config.yaml
arch: "gmlp"
model: "image classifier"
dataset: "seven-segment displays showing three digits"
train_examples: 195000
image_size: 48
crop_scale_min: 0.8
horizontal_flip: false
translate: 0.06
color_jitter: 0.1
cutout: 0.25
targets: ["first digit", "second digit", "third digit"]
num_classes: [10, 10, 10]
norm: "layernorm"
mlp_ratio: 4
patch_size: [4, 4]
conv_stem: false
layers: 8
width: 192
label_smoothing: 0.1
loss: "cross_entropy"
residual_init: "none"
optimizer: "muon"
muon_scale: "match_rms_adamw"
lr: 0.0036
momentum: 0.95
nesterov: false
orthogonalizer: "polar_express"
adamw_lr_other_params: 0.00085
grad_clip: 0.5
ema_decay: 0.995
steps: 20700
batch_size: 256
epochs: 27.2
lr_schedule: "wsd"
decay_fraction: 0.2
final_lr_fraction: 0
warmup_steps: 410
weight_decay: 0.0
adamw_weight_decay_other_params: 0.05
Rows from block 2 of a small image classifier, named by matrix and row number. Rows with one number belong to one neuron. Each number is 500 + 40 x the weight over its row's rms, rounded and kept within 0 to 999. All counts start at 0. Numbers have three digits each. After the name is the row's rms in percent of the matrix's.
After each neuron's rows are labels from the 100 images, of 14848, where the neuron reaches its largest size: "place" is the part of the image that holds the peak. Only what is clearly more common there than usual is listed. The data: seven-segment displays showing three digits. In brackets: how many of the 100.
# u: gMLP up (value half) (model.blocks.2.mixer.u.weight, 384x192), inputs 0-191
# v: gMLP up (gate half) (model.blocks.2.mixer.v.weight, 384x192), inputs 0-191
# out: gMLP down (model.blocks.2.mixer.out.weight, 192x384, transposed), outputs 0-191

u.235 043:449467414485516470443508451421519486544535411452533448524447516493487569536603513472551474483486607569484508466511549497470519543531465514518511484477490449506550521507467565464514422521573469550435504504471527531472492466472479520481463517458422437531520542504510531472548511546462525564548485492494466482501540486484558555510497439516451545524432510465510385532536476460464519536523505520499484593488513543497523495562485454500492512495471452585468458496502491505522508506449471552591522490551507466507531447412486482495446472524485492484567468550495490449578423525547497551
v.235 051:536461455485550504516505478494422457465556467557497602584516470536547539474498445472431523527529484479503485552453479520481474506512475485529523502487474562493462477531533456559510410482515531530568443447445559486547485523455501476480486542523534399495537546454571577442538508450519539487461471537468455498490448490583519540499420518543503488473526453529450583475551518484506588524546483446510490429447526443538503459506507501485511538511487491548488424538496474481510559498528491510504479462516448494653505506446511408442470505502466503528528539441509478541508472541474521481
out.235 048:509514530565553541540503461481494491476454516504583546488536469497463571511505564494498476533531543466500459509518482496588524491493558497485479474547571559452449490494514448554401505541538473497492556500522440519552500541470510469528542452487563511431462531487513529536569542502509540441444488579527416518472581545443511414507501443512430543439500549541447544552504489523489502411426496487453566479500488542499499521510526565477489505453483447479482500468493452480462467463452534461481545582414432449453514566519487520470519497556502442521414483506462499496447478498504492565
place: middle right (38)

u.84 111:557482501515535505523485565522479497538539593464453494501463525504458471504570510456472560488523423493469503505423410501448525514511550464453465404526542476545508466487532446494534525459526457446512500535576479527537523504482452479522481514492481562472454508436445466490569468526459500472546581521521493502515462495487492493480546552559568506511546536471595548517515459621501500425466463550572502453473533480516473556482502480449515573492425540495501533446518515477482508579481471463549369510488452560467462485513445492519435483495481483472500463530539498508451546555536542520
v.84 109:467519474494539502502490588484572440449492488513525441383450453577491428499531488533464446465529493481446565494516515474442496533554484587525505507504485450514519453455485516433408555545508461519481476549526499532540506496536537488509568378539550522477528493487544485529419562502510483507532548498474498493467541474515488555513518532504521546544566494474472452497447496468459528465469437531533528527473530443528503524520513467562527525523584523509461608555558417472498488497509533449488537469461456491467536451444538497440544546459508449558464481498465470481584516532464481539
out.84 115:462515467487509533536566473464477481407469549488533464539466444575452497500568516550484487502510463480521477481384509594402461496510416446537490527548496517463464462543487490464508538463534453449550515519528451502514489477557475514504486443448429504446536475512521485510500499460525539562536542447515527505515533490449481451526523480513479497519543601548526419479492540554547481539526483453568511540552564485473513474515480570481515527519495508543574463440495526474555519496427484551465468535483548482519444474544518552575496524491512442498472487462538448407489463606526462454
place: centre (37)

u.174 051:447483442465532397487541563540552509480480456523511447512462481506508469455493484507507423523525515463555464535495511553467434501529482413451484544475477518471554547442440509531585534581501524459484571476445539551483474470527517479527500530452454493523494472500525504513511484548439381531538512551528493453474508488540480573535501490437531481491582523490549465538484556552485527488521526436490509496493504458463410487519449526522440555566507441468518507515448504523454499536534538511424553553490499445585462566503489420435515522568508421529519537540520482528485441512463486544
v.174 049:524477536524474500479473520463485529448548395475500489540505538447529472418498512507492454453496518533478531475473445502484491477525515487479470611471480461466533542504459540511433466479564470469507486501505574477530479565472531553468468524507548493477555459509478526509611509510543541523508491488511539533500432480507549518543457482525527491453460543521483486508507440408451535586478492532413512483555493520578502474515467560509493479418553599516599455467517502485546461414534507453488523526567516490506460631425492477463502454535514487484447472434455456512504559552480486505
out.174 051:463502461502469581488483538546405470484512491477452454514530548505522508442485421487462538489503458517514473520581517534479536459510460551496543526527472538513494481526525487508572543425513487565459507454536549439467477532555511478520579544462469464499460504516536554511475523539456505588510511505454499493498511454475426500443550486496457526507460474511438495455415463543555513435492552489574460502493565576573516537523498514485520532386524484529509534486455450573560494445521469446583452509531422505494518502559544552485451520438443496520512528439543465567444515429522504509
place: top centre (38)

u.66 025:458521467514588439496481537464539546502529527523493469502461439506478552523482514516495516477527515422430479520492497521507530456405483513441462496474524446487561490454451494515536430465479486520491510552504498495604526552533541494526557573498500490427495531461494439504478573511464529487532471429418549480486484486475478453495437456415480559528500541529471422524584498474501481452471513449482558495481487532525468475486526487533545499514506476486466555457510543510493527473526482479588503560472483442568519478544454598442485542506563450474430478531591520570471437497481585571
v.66 021:447504512496576505400587462549486521457474499492526529528516502458467578455498493517487511514441515537457508517438502528435494475445470461553456517489486507508491514433476474523486486523498509465564511430435495463474522559505408497505480609477506452511513564447538476459535481543542557555465401532434438489457474475546507456531508525568494545533488570519477446485517473540534530425549568436535498548465521453496502524489492486507528522469511543554573539505451521473475457430481574462484532527553522457554498528409484433551525467479539555510451559548561475465504478538484524500
out.66 026:505511514502474534468508540528494461497414494446571481556523526473466502476480467413608503516575488509489439465561520475488454564534500450545559451499530510477480498552501516511497489576436563466526469479521475553426425523498493509498475443502528445530477510494473579492483462478512513503512521622477479522527468526574498540532480564541440547476495542465507537496477470532582544473450467534541424479511505394502457545518519459470493544421489512504529489493490524500525418475470466463459498442544551519484521469528570466562482532494500458569573481424527508410536441486515495466
place: centre (37); middle right (29)

u.253 115:493568451459493462533488500537479525486474492463462483481521463575541501469474463490508469471560473466443440493483455500507494528503514429487569468513474474465428538560537567514530477498468528547553514544433550430447586436527486486518572437500540500528423471417555562550521463451486448493432508466568539464492532504588558457464509564447501503529479523454506506451499502483519473459487521510492463463489541453470539502481511565500595535564521472554421476492475514506504523420522486466450594498502480461516524511501521538516537524478518496491603493513515518567521517532369511534
v.253 115:479496549523463521539436535513434509515482531459447505474450494519469419529435514472444533516465571467429498551482484584516476553510493520479459524441544571547522474495473546529545535510482467465537489462592561485540551457582550545465483526555582471476523556498520548450458558495428505498481444522446490505487511484520443529532447521498487503491456484432456433508533491471474513578423500505621498483421515436575444520438473552482544547504539555495525524496480480552503524518482523497454479574475461479483571482452523442492489525500513481567469541466519441460474511497439515487
out.253 120:467542519484481529527503527483427549536512508438483467521499446504504496468456517468447471548452478521517463477572498498492516537562533531520564403511486449436462424480505535518498465426487521579513511527472498417442474473473491469573517481486443474579536498434517530489555478483543447513452478559509490569507468590515487480495531444452477519502490566472518520613490465457473562546463407510424501541513500514508444488510527506486436540486500465478535506492508484567597559440554478461502497527452469518555535478542415506519553584495478559568526530464511441503543541525499518467
place: top centre (35); middle left (28)

u.86 128:535469451461536508524481500412508582498525466532425491530470528576412487534512524454505478451526501485458529492436542454532509527520448546435544480555509543525540465474503448478459463535540543548464471526500487491501493524538540455460494479523528414510526481466444471504527547479474548505524467505405549503535474563506543482522519474481489570437546472443503525524506504493443440501483494526514501455439563510497511524516513409561515483520551524474416520510565489421454552400534492511450461454554469562530558530524502521499631534457508564483565504500442497554481548485529523440
v.86 129:536455393591518548519498439525418462513453505517553529546449499469562507512538482472488567536532532551534498518532540507472516407560497482521561462503503459542511504491480419489536510475493481455509452426552478483471496526509456545501462574479509505490464569562418410464481522498484487483577468483500511506500519513530527552551495504522444530524501454522578412501610476465526528514510463458472472437504521404493536531568514571464499474529530495539485527460468557464449458490485483488515513532452413487571494508591420489487500499469530481466441504507510432520540494529502472539
out.86 115:574491523499426514547502441563414516512542554462554469532520525497516511484553488480503561426490496585502466559436524475517486488494574467496519501466463496451484468478485562508502531518517454486520427505513484428435510511425546525451519405464489529504493485609507498540494535454579480475468483532590468513484490525461508510460484490465553481394517536439582489474482453508557542550462533484497553517478451443468481510533541543449482556565529548477559514459457470507553514558499489465524505486572488467589503453484566467562490470522497537457479467495472528477440518525505491414
place: middle left (42); centre (34)

u.227 067:544560530464562538510524472481439443403520505530471495501468541478532495547461552482522514535531462568494510514497546428518566513458521479463405517558541421490485504525465539518511519536468541519463499541574539478515510475468534488401479489501516472499471527415475493469543531512541503508466463521520528473536483498466545466472492507572517469448571542540472457514458540479486519445444437529429574548466478545503411523497525537487459519435481462593445459477496555567537463513460532481548546548478558511500519477510450515495455453545533487527448398526476496543551473478449420574
v.227 065:475406565533563485513493482523535440486476476535499517523506540523510578432465469503429488482461517502412487463514530469496502491467562466437447498512374463541474451462551615499489532473533480433503518457457501528451549420476504547527519492455471481582537487494571507462493469499509525530563494558469540506549464444477523447571486474464472472466541491462485521439517511515469491496557479488463467535387497530524520513502479552551510542434514578479558469448538535484519529479497564453451561499473490418508541485474539441542537469537505548542498538543539528567472481488529520541
out.227 069:473519505531464465488464533453466476539531397508522483519559393423503478504568561550512467511463553496498473512570455557521520475429440463493509502519569526542481472471423457580498512438474505514493451524489484461545542511433452443475608544475474465416496562527439531553503510495557475490481560499514447520453390456497504453504524457491523491509529532461441523543582474492489542515498486561449531463513509513443532503592531489482471541557477479467418517553543571539432521500475457511450485530474529505473482493529476566460502521499542554520475490558531530490508551502527515516
place: middle right (47); centre (46)

u.154 027:496533489518506420517494459507447539493459503548489486487505507533524489491526526506488494520512463411452511494509525512443551418489491501452520530475549601422510530443507519582568490555478538549564419486595494523483572469546486561519457581426463485471443549496459430547480570510505469528463495533466529547484524467462512502570482526476550532506467516490480460403467475505457580512554589492502521471506528507517468523456542487470459492508478397457519537432490482456553419446498519451558525506527473511590502512419510431500503471525506481523584450492486533514505489472495518515
v.154 029:473446472522473541455512472574446529487473426507492532436545513432493555506458514404439509508483543527522504503482434517421432500481510502522425560475460480484525476482473480535522416505504505557497572449487581474563603580468487546483509480467537475574492576489502492421566503462463519529567510533530448527438463482539542432525547490504519475495520504506473499518555536493472496498544551479519536490496551421531408473570422519518593509471507558475505544480504516515457505441551496482558500540514537523473459468533507494496561457560522493479457481566499523478526480434492448532
out.154 028:467514548462492576522520469553532488512486522465490532505490535451498483467435507491525547611426473502575472535535493514512454522502482542521514483454511504474511480526562414395572493503507529487482518522460526461512483504493535549574571522498477491467440485517495525487474411457459519478529495459465461459530513553499474536445523508537468431537511486496534393577536440531538534429469488545595452419444478523520548507557467463534552511512440524504482502535463489594545562483457429483502572456449492441486527447514520537533430533495510436445483524474530490574461492505506480529
place: bottom centre (48)

u.73 114:555536511493617507442540440385548465472504516529492483569486451568472482541463579466437543528545540429485507441510491522482557499502565629530492524479536508508426522416540478560486543461563496530546482524522508482486527482542534543537526572518454453521453453493492477517518519498584517449488517523437423563488525525531514536390473483469493555498512498539474503538443493479460483514490484486505426498450485560477464487508512477422523451537469560512460543494532489517447525484490492571502484496434519427451499504486472509495493436514537427483506509494485455517550480558507478471
v.73 110:494481496560508454448483545467522550542485502503449535520540455505480493513492555517475494552484552496474435559614526438507435427476497454499500444481466500480539518493503481429438553465560523505423480419472528555503548536464472489442529484512636522483497486492471508529532448489559567533494467494558500481476589450526531497534480487460482461428488471532531482583582484462504488475558559513465481486545497587479456495526460475502514546495563536504529477499467449521518504576495520547468428574490527499443481490504501496492532440466523514539512494432525468457414480603464534530
out.73 105:503506536522548580430481472503542518481527488507456542501587554444456474543507546483519442489487444495528482615505481516564548507524522522494497476503554493516529513523503461479498523454541453470511440500542421550521521477482499466508454522548517565412469526515566438510488501537442483458402540532440465494479414510517466517542527483444470549519577565537492567555516445558533456532465495480507576558516456501443508525554504412490464433476496567472468455559484468497456533520464499567484521547496492454501502515485506503477481407533506485553524401478461402532459493481507508514
place: centre (38); middle right (29)

u.122 112:406501473540522490491518471443441510427457542508456473474439486477514515589501483559503518550523509461493468525500487516482511509462421545509511540460485555476425379454483491536566491503511469539415552487501485493584545509526501490562533511466571453504496553501445419536498542498496425559512528499428485465567509580553451499506481508577488485464532530503488512512515494490433497535538507584527448504536582497529440478505526524448514475512535499465578445411532517538457510569492521520514515488461509410471462451460498485544561452502549458482523503474581532578516507487512509494
v.122 107:439485452472507498577437504483514492551528497493485499495565496483477511483559519500499526483537429462420527529606467519522511498516530451515530520575482536479459417443576492479483508512546543587507405505531454473519556466529534514379469485500496526485567461499522548493549495509475519446493464439515457459468512519560524476511492556492529485496493547520483506500529519581452475561559527581481450547609513483412497498506543440523517497544458508441499516492435429534540403468548490493518520523452546447513546464432471524452479469461455499501471487516482505490454471516520592473
out.122 100:433496522505503411524495478494500531509536523461499507571468461471486544542497524532529469463511537524481507540545513533559460478521536504504417497465502601513463529477403449529520506520542492480505484470513528494461519457490505507566602545429530537495397552508555544440469461490421481528499436451438509541488543466418514497502449456554554454490513493515524518530516419454641505509467436509494491545443610468569462465482448490507511456501518556525548548502507489502539482507477486541496501464534492516534482502417418513485485452454507503568517457549515562505474538469482489459
place: centre (35)

u.257 080:510471451505493580489489479524528512436499463511491486450520539515537497496516488462533522489512511466551550435473434508519457501479507531432415452419509583436594510483505514519414513508521435490490576474541483428561472443488490452459462539525493556520516537482444537436514486550425558511490507497559561525564421468466598467470511533559479479537493462519419528536526578506518517508514486460502532544476547546508544569489577516541458529469492530519441527495508474516513539458520463514516558406510489529536451553546455540437489438451495556528461524485492538514531461435464491461
v.257 080:508494516529472542435512519589521560501518559538514473490473483504537447468506368529538552516462496492511474448472517489522586475486515488505553563574441493438464582529502516512562550488491481482447539516445510496499536519546564473491520522460491479575412523437472489538564494542489552478522502529540459582560513514516495466487475499516551499486490499544443523485492441494543513532547451587465505409445443442440476542533488521503531445430525529422488476545521524539432506472509465518474494575433431424537498447511473495460516509520506491485487457502542470572486448498436437528
out.257 077:483542526499470480484539443520443545564492544468404497474518500489470453541439572510506506488546457496523431551560571564518495518487508447544524519487530401437425458482504526546462498564492486504401509557477478515467476543439508540480500437469438508455485576478487553490499516532570539488550463488541488476470447530483514568490539470494500506541421458499516557547510542468537552520487528563433459451501446507491511501537523481489541565476494407513563467467481489507426519510521477527478481503526536476457447484470560493472547533511433470560585493455513483533549580455504408514
place: middle right (49); centre (35)

u.83 123:486464502460457502544564496537594568524498540514469577438522566453594385470493515470511468475566519497474524450444538571527457481508475464463503537509463499534486479510497439555401452498495457528584467468491520483481523389491537484442475402448507492553514490520478544491532529485564474558497509492551432503538504530555519505572517477492515457505449504513525446503540540497399483559580545471536522531491536510522456431475465536499486473562487495481461479492448510475473448561520500491459533562481531504519499455524462529498531578522450543479533489477488455470514561521492445447
v.83 125:494510514539502504462456466499553536502474530477521557442553501527392521470414508581532476501464504518512481532493504444516546416509449531477408464490551492492515455570533509506488533560508464566494574431366515450480520470461593586492465468522526548519524538448461520533501488516456474474485512435499542506541547476513480440476487485523493517402453479501550510604507547547520523491479483506540432535475624480548526474474510530485512481524498500484514486503507527510534471434541530525513522478433568531521479553518477493474554442524478457467456509429476527456509457526547502440
out.83 129:452496432516534543436431536499449511495438466528525484545509478463422485483471506532444571471548496440609469516501492514521458505469414523448516381550512543504531520587546472451499538506452495515490530483468512458506556486473544544473523497535532569478531564480469514517468508476501503494536536526483508502512493498428551453524464540469477456536487520422490526541491522540482433501470565512489491547476541541583569517429578449511503562529484517451510446461496504480557440464566477413600467493530560456496465517474444493464504466517505457503475436461528545490507564495541501565
place: middle right (35); centre (34)

u.180 065:525392492534511545486484458573428469429506486508532511496458475481574535578494532528487476453450484549472595506543493487431506503565504531515470523519431451489457510532597560537562460429428611421483532514476502481492452488475549518512531512503510558458498504509507491482451475487525509451507505562496463447546488528480486505514445465428437503492478528483576535459464490527504463445435521468452553463491468506514542491514484515470499444496450459557515453514560464499481505582538433580463521514545560509565446532494494493531511487518539483500522491523579526514427466498589552504
v.180 070:531444476534521600443521500352484576475468443555448490515533540503479509490491482522475549550495513562535501497469543578445536482460450487515493419464495496528472493529502510482471521432459483546524497503498473513549485552536531533481456468433437501509433453565540526487451558518449427502485512463528491473511515508484541536470508548541550504517551539461463506531583487468512510474543507506463474502463524506473494446429524469513513543541534591528526514505515581514532477523454501528411484560490515519532481535401503503419439460523542483400547452497513489480488412516573523453
out.180 058:580412528536484451524514523477498496455565494513492457527465523538496438545503550503512517424493564541539471569427552542514518506426498413429493441499434438534492542458532525531527473506550535462411482458594466488470463468435435504496464492469452557511524505421567478482524505441574528401519498467457493465476524475487501503537484473502449490522456491457537573462536557454508518520464569476500499525503448518454509491583506560457499523505506506560500543514472506483450492536518539537523556488486561539526530565526431476519544492543472490471455472553464502550546542477434525565
place: centre (46); middle right (38)

u.355 106:546421451508543562445500477544460537445478522491550469497521531478531539561488486467508580419468496515469477489531507532546456523445532542587547500451549452491481517439543564528535491467560561477506545468445489518489446455486465524440502531523533490521438547513507543478500512424550531497502420504504454536463547560497527467499429434587550454519480488510530509528561479495518535463507484436444534493519484531465566457520428454538501472518510543555473479468525508513475497445582534587446574417555517514517461535460503450502414438520468555475488492545432462469489532516452503498
v.355 105:525441456481492505469453471419563515486505589503499449531429485462546424512478516504488502559518475551478509529480463445494557483439560494495489458484494488510557507547498472447508509403540540552503456505547475510494456555541551459495537430468490511526494490506558484525439464502531519470459540513425456505568461436504475564563480489497467491527565517476570457553500492506433491486537391537525526483431487450512532528504530520513483501471542505592497503568481479552559547586420479452474549481513523532515508473439490515488644507512533496514406501460496509487553551500532459507
out.355 092:494481536528445505528518550445474479485522518461434522542531483527520546562488508522518473512448609534512556553481566508546484541445506554442448450481462519476517454475540538418450480544449530422520407447484491473458478540467517538473581528564547454550533549543537561544501549448440487474459497505552535543491527518451494533512500466532493537498494505497539533478546450504463497511451559549545520457431444483566522476464539501526548502587501485474514505496470527504482478479545454458454473488442471433447532532464525555539497475464437455521522504392492471549447509484404518569
place: centre (40); middle right (33)

u.360 058:583506575523426455558502509445502488430492505434504445513517484491476538534540463548490457520490540547457469510525496426476483535520495544524509441457438505555476464525493538602490438503521464475564464382445506475600432499487521549460549451469541431524505472487506515474439431458487487574455550526515481501454431502514519530471501522446456467419479456527535508457542536489518490492495526453495513522481509467561566548484470481533539557569530490536530480462589490540442542530544504471459592505540501478543507473539548490459520515531523473497434415471509447524534489528514508537
v.360 039:499554516577414486489477505530492566480532491481585520528529500456549420510449545469525473499512528502467529511537486475513468511550525502527470450488499545527456439483449520506518568523478558537465520428551489439463551478461474474516499459450411497417445504562474525469513514535546549555432481474471542503471417514521523523589423517517484476521542527452472507523491484528544498463464497421484537515488552447565544504512470453496520583471474533502540476451549539500570473525575482463484448501476504458607523516520500545554441510504481515498463515502414549532501515491446563379
out.360 051:566480429596471498475462464522538483428483473498479478499437466435507473482509499498553514490487536552505494503500453524481448502446485435538500561533452512529494464480436546554516520546427437419505494437575515421496450478469412419472521507594493494508516544480551487545523494531517534471508517499504503432476538457553494570483502548503426473512495564460533472476533549448542508522475519490507454504474473484483489554540537550486493487565469548530416479531585507513516591499525574552499530577462507518506433562533449490467548473503545432438492546474454564510543457504476514543
place: top centre (64); top right (29)

u.143 113:501516482484545533518478550478452520569446493465509501516470484557431527514506443523546514458502560464466518537549486493479464478527501536473517473589502443577511506532485506370484534475536409521563547463527466481508526485512513499568438461499565540491517479497499491445453524492521516487403534484465510584472531495451447463491573536467504489489497545556454597606485464525544498578501460578461493499451539450491493515477559508454499488461465587531483485482520544410515482469476464407503593532524488459495537536470516488524491500424458577540429526497502540477512500495481495498
v.143 107:500498422520458440416519535500464514538533506540458471498504558469527495495540511509490493556452545481462448478544536528440461412539545504528483473505428484514412579503525485544506528524468564553508490496521493427436435499541472466438583475571515487564463532528527494466489551526583502462479457491452407467469414467517509444508423461529496510459552568519537572532516474520527456463574497530508517525512485555433508526514590525465559529519469571533531481500494510487519469520499582543522469489450499481483516501464488575515551519488472561531500445501448507431442510495450532447
out.143 121:463486524491497517597432532543394534541492471482550595515454495509527535434473488476456496506533444547464480436487532411512490491540522425480474503482547483539493477512477442463485519479565483487485531593478540546540454553578525567467493615569450508445483494532540494515481495517499513495571556526522503544456512383555394497487476493482449480438508528486497476545450541473474546524519489530491506540488475469527472477431549463518544480493510457505550464437528502488474412493510499514499537495474463506473544429538527520554486488490531510531507471507503413505571528507460585477
place: bottom centre (41); middle right (34)

u.223 096:466464486433472448547531450486479471497499494494429534535499520447448452542604454456459463475503448480519518477458507485482427556582545472502507561495503519511534442514513439445513561424549498519443529522526484457541437486527520459551456433496479384542520505555511504566452537538571565562556577545568505422504515455482413502570479541505471499466441548435441535502486587535459522444514511495488539453505521494481450568458459478477554560519490482521451559478503474507530528514514514495550530481533486515497519492509519515447524464431504507457519485518535534511441547550496531505
v.223 104:492398531408488436449426475501537567533560461489484558482458474482496434469454509516448542425485419463509512526494405485548508575481507515512525463571462556496471486483502452485582469578512508470531504512502489501513499448489516452453540516531451567471502515523501507445408496557521422503531500503468482479458469559494555498502491469527516495556528507596551504530465461441505516536506547496479493597509489507492507459508505437494452545475413584508533504547501486543474460518405456500484486535526562528591467500466540507419567517473524512498488481523490519586508495481498548507
out.223 105:499515491484505527546492468546558543445551539526446566561470551470526494489429506506498465457528468486447493480502508516523518520621510489514464597516520533442409551484531477406617488476416569462531567530523522461467483481548515513574444529453576472476495534542524537555469509504451509474440471487486484528590512445450543491512494531513468551484485549450461448464470460540495444470498466563539488487421546544411505488509467505476577455485489468446505474550531506490515476496456546487484549504546509535533523428510431471426474533499518480463464507454480495555511496469524471486
place: bottom centre (34)

u.43 105:439471457472503548473511452486555443492524531562482511488462499522471446504496516505545495514495544469518451470508538551490514500473593481496520497568552489550509526485500488499367560460486496550482453526512471420491514517510554467541539522499520562538504501432513450409503508453493526524465537474446580499501503493521444470501453499445516494517522541461525568492525541550513546495536514461444589437373454517520550474463535584426571525524496498488465484510528527495466531419558456499499547490486418493539501505540446463478502552505588481477471583589483464494455486541471450466
v.43 094:495438495456499497489516481457474502547516464447514495501456503449508479504571520510500507568529495480515488522481477515585515485491511518429523543418542489458584556528478524484552459537527495517437480513514453539437601503492435531450565522567503456486448529485471528554512489525491491440530519486522607554433451506431529536525581447552472523453461489600544411462499440438545507521585549511471380528504481488513495520544523525455501460484493489502456521473504468547545471513499526526457456448500421532500440436448516540523469456549521523460549450523492495475534543524478469559
out.43 100:521557515517513488493440455537522441488465530451380517560505501466517577485526466519531477482523540499505501489467527501495550453450492472541526493481473464575489448468470494561457532542462475517522472529526499540460425493564455494468534530453471510449489467441498515483435574466513469499468538499479493503588540524498547606444520593469446540508469445534449584470538567548531527509489548451480568522537425473525519482495476464467511496609472475439498466489511542453524506553597502482426542472553492484474497421570468567510518553500488517538484515451471531427473510512492504450
place: middle left (32); middle right (30)

u.112 116:479548526483503453503528570410486568488565469465533489527498430479511425512461507447444380497533469518499488505487481554619471554461426528479512482501533530491535508523480498462524533497502518465515563505462446560534497463544425504548467465557516540479428529538471481507512533482524476479562505529483465473500488520474516491443530580492502452511577478536491540473490483491549500483502366526535425545530483488458471532560513556541430485438461469489555508463600517507463501511506560483502386558482482538447498564498531482499568476530524469476473548469549535545469505477484507525
v.112 112:452514535536458562468521549469509471515505433481488489501463475547525544550479508508566492501556521508513528538533532496512447497562472444525495474550514466471531514511517462530522452485465482571484595519452535546515483512456511479432446456504527540377514500483436469457519470540553514520528525508488552573454460559525543445554505547493541527467507476531468463439517475502464448501455528495417500499500477456428476488422538494461577429502490540577461503439563481465480432528595480432523553498542486465472502484562435454477508495477492647506505472510505458464470546531504568482
out.112 118:501471456518477492546483441492517517498505511496476534426491460491544522442429550443480537439478508465486497470503495439454517431448543597477436563517532555543462463501529441533490509529560478443496507473481521489592542557475463515577582537524487538468489553468492488430491450547448467464637506548520467588494526465522481562515502518501486512433607515501481562475479514513544514490423550520515487470476450513519468502459514412560441494468539498524535465538500520482488479530542565552550433453438498540488469498480503603506485469529502480503464523470438451510465538485490496497
place: middle left (39)

u.32 121:527549566523455507390539551536489450474547475440535532471478436505424479502481456540546479476535464486463620475466506451527433531436499505522554478391419451569495590535476453545476460529494473552491535503491562515538570521476464496497497495553489452555460514491577495464483544446529520450520521512483537543484528509496509514570553503450483495576534476435491516500404535522496497469464489492466538511480451533529546515480461464502413515486520472497501509478532467507503519449535458482508491404431486548492542537501557545468557515526496464536540520462553522546452529577478506535
v.32 118:454453470512517545510470497407510540519505540468499491490494516497532487489501497482518478481541492494489563514513468516539501553553511514528552526485547527588489492518466492526471472461496467443520532477474495505507486474515620472487475445505506535482517514532439408531465467499486515569525466515439498593463496453487519530403453471515593504417460425510520422501426568451517513387560541529523510510561522486544470455531569517479534452583462514543523508513525465466503512440468580428525473547440494454451542450547466491454549498433563519476442548469505516507511538572525444478
out.32 112:514503445539554511539528454508484503522467500420512541542511501503510504542521551499504527529482520499519470496494569528509505445508536488415509548461452517476431469523491487499511487447514518577561539563569531554524578540445548474430521547517490473472442460547515458470493429537511502536501576423448554515572509487548549459507497445471505416437459524539534566430525476526437498516418461420525452433496407526556500517453448501478456525487484500528515512448524453495488542454511547523490462461453535608456505530484431543507493516525563495489443578491547531498543464453470490471
place: centre (61)

u.0 127:507430474465475538523470464495558506447505514505571531486492520540491484476415521507511491521486467561597484442512510495493501494542524488445484495475509503508493526458515524497441460482489500513461492526425416544472498501505452479567538564452485538522476493493597501467520523514461531526528472509511511486534491396482501572561474421455562445514478527537492485437471562528460486533496499433455513495509492478518559481545528459550450622474524534523589493540486484461436548596454471474455513420484556534481501459466478477564553518543471567548559534459585501466486499420469454435
v.0 115:576533492485512442518535482489473442586495470510531466470528517496496504518503531482481544532532460601459509550585531487458534449472513530524504555480439503464506483490450546513469547482481454481574525453561484473609474510554446507467447432482542477489495505533496516462525517566472504508456487575471510440543549482504500497493435531533550461467533518563530505435519566554479512479406538520540541487503453554504497537475501464450459437487555442553407490525544433504458518514507501468471506557504480442470474632506450487474500458482537481500490461569538510396448452535544495516
out.0 120:452450479554451507534495539538519505479459538496485495460497535583496491573460446451511511507584456504565433495433467473478541562506499495538462521456456475484557513497562485488568502482511463531452457437563438515556493459463494466533502477506444499510565422454507509491472529510498548517549509557480564419506515528544506513456486614495534540468519443488480595514464538453511496550504523477530492558613517472541505468451478452525520445512570548479461458503547494479415421478582482463510497449469480409491474540458499475501548513498500499494476448549522518564548516443458480543
place: middle right (41); middle left (32)

u.87 121:516469471459438528463557553532570515560479392520529460496504490546435583486482494519485515462447541499504496495485555522484493530620477508484470530540493441501540506535485488441552473533467430470545497523571501467540517539498533481500495600493456479488525473500536524498511530477463549549437480480516497501496506493467525552509398479525528437546558480481454467440503490453487529464493530498467496470441448478493384464482570488542427544463469513565557518452521556553417539541484508485461456413473528503511539468548516526500517460495500582546502456502536521519573407486476557479
v.87 118:492517512539532404553423498447493496513447555532521495539509462493469524505428542442463427561463518496445472524473524445487498550504433471525543529522529560552380496563505487435485514462479510491447469490468526461494548487462477468480498472496494473478564500454528505479466510507472516427530511511544544514474482446477541493431452507479569474518539486469560549569503511497451510461472520566514517507514535553496557455497469521509567521558561576520432587502463532541490533511475568521513463565480543499483590475468465581531517447460503497447496430389422541533535520548492484477
out.87 115:536516532494427512469498542525525471457543530461523472516439527553550403497504517517421490518452458458473533484480528488468553514486506442523516571560482407492532433547446524532524506543538550489435545610498550539500472433473455490468464487508452483423516428522493455433494513511479542519463520521539433543483449502489483540515505452477464428473464525511530531472513562518487534433571456482515495491544556433541557497491446528534483498534502511481520538423592465516463557536516516502550490481501502529435550432522536624508550554511471462489509484496506415434521525531513472524
place: middle right (40)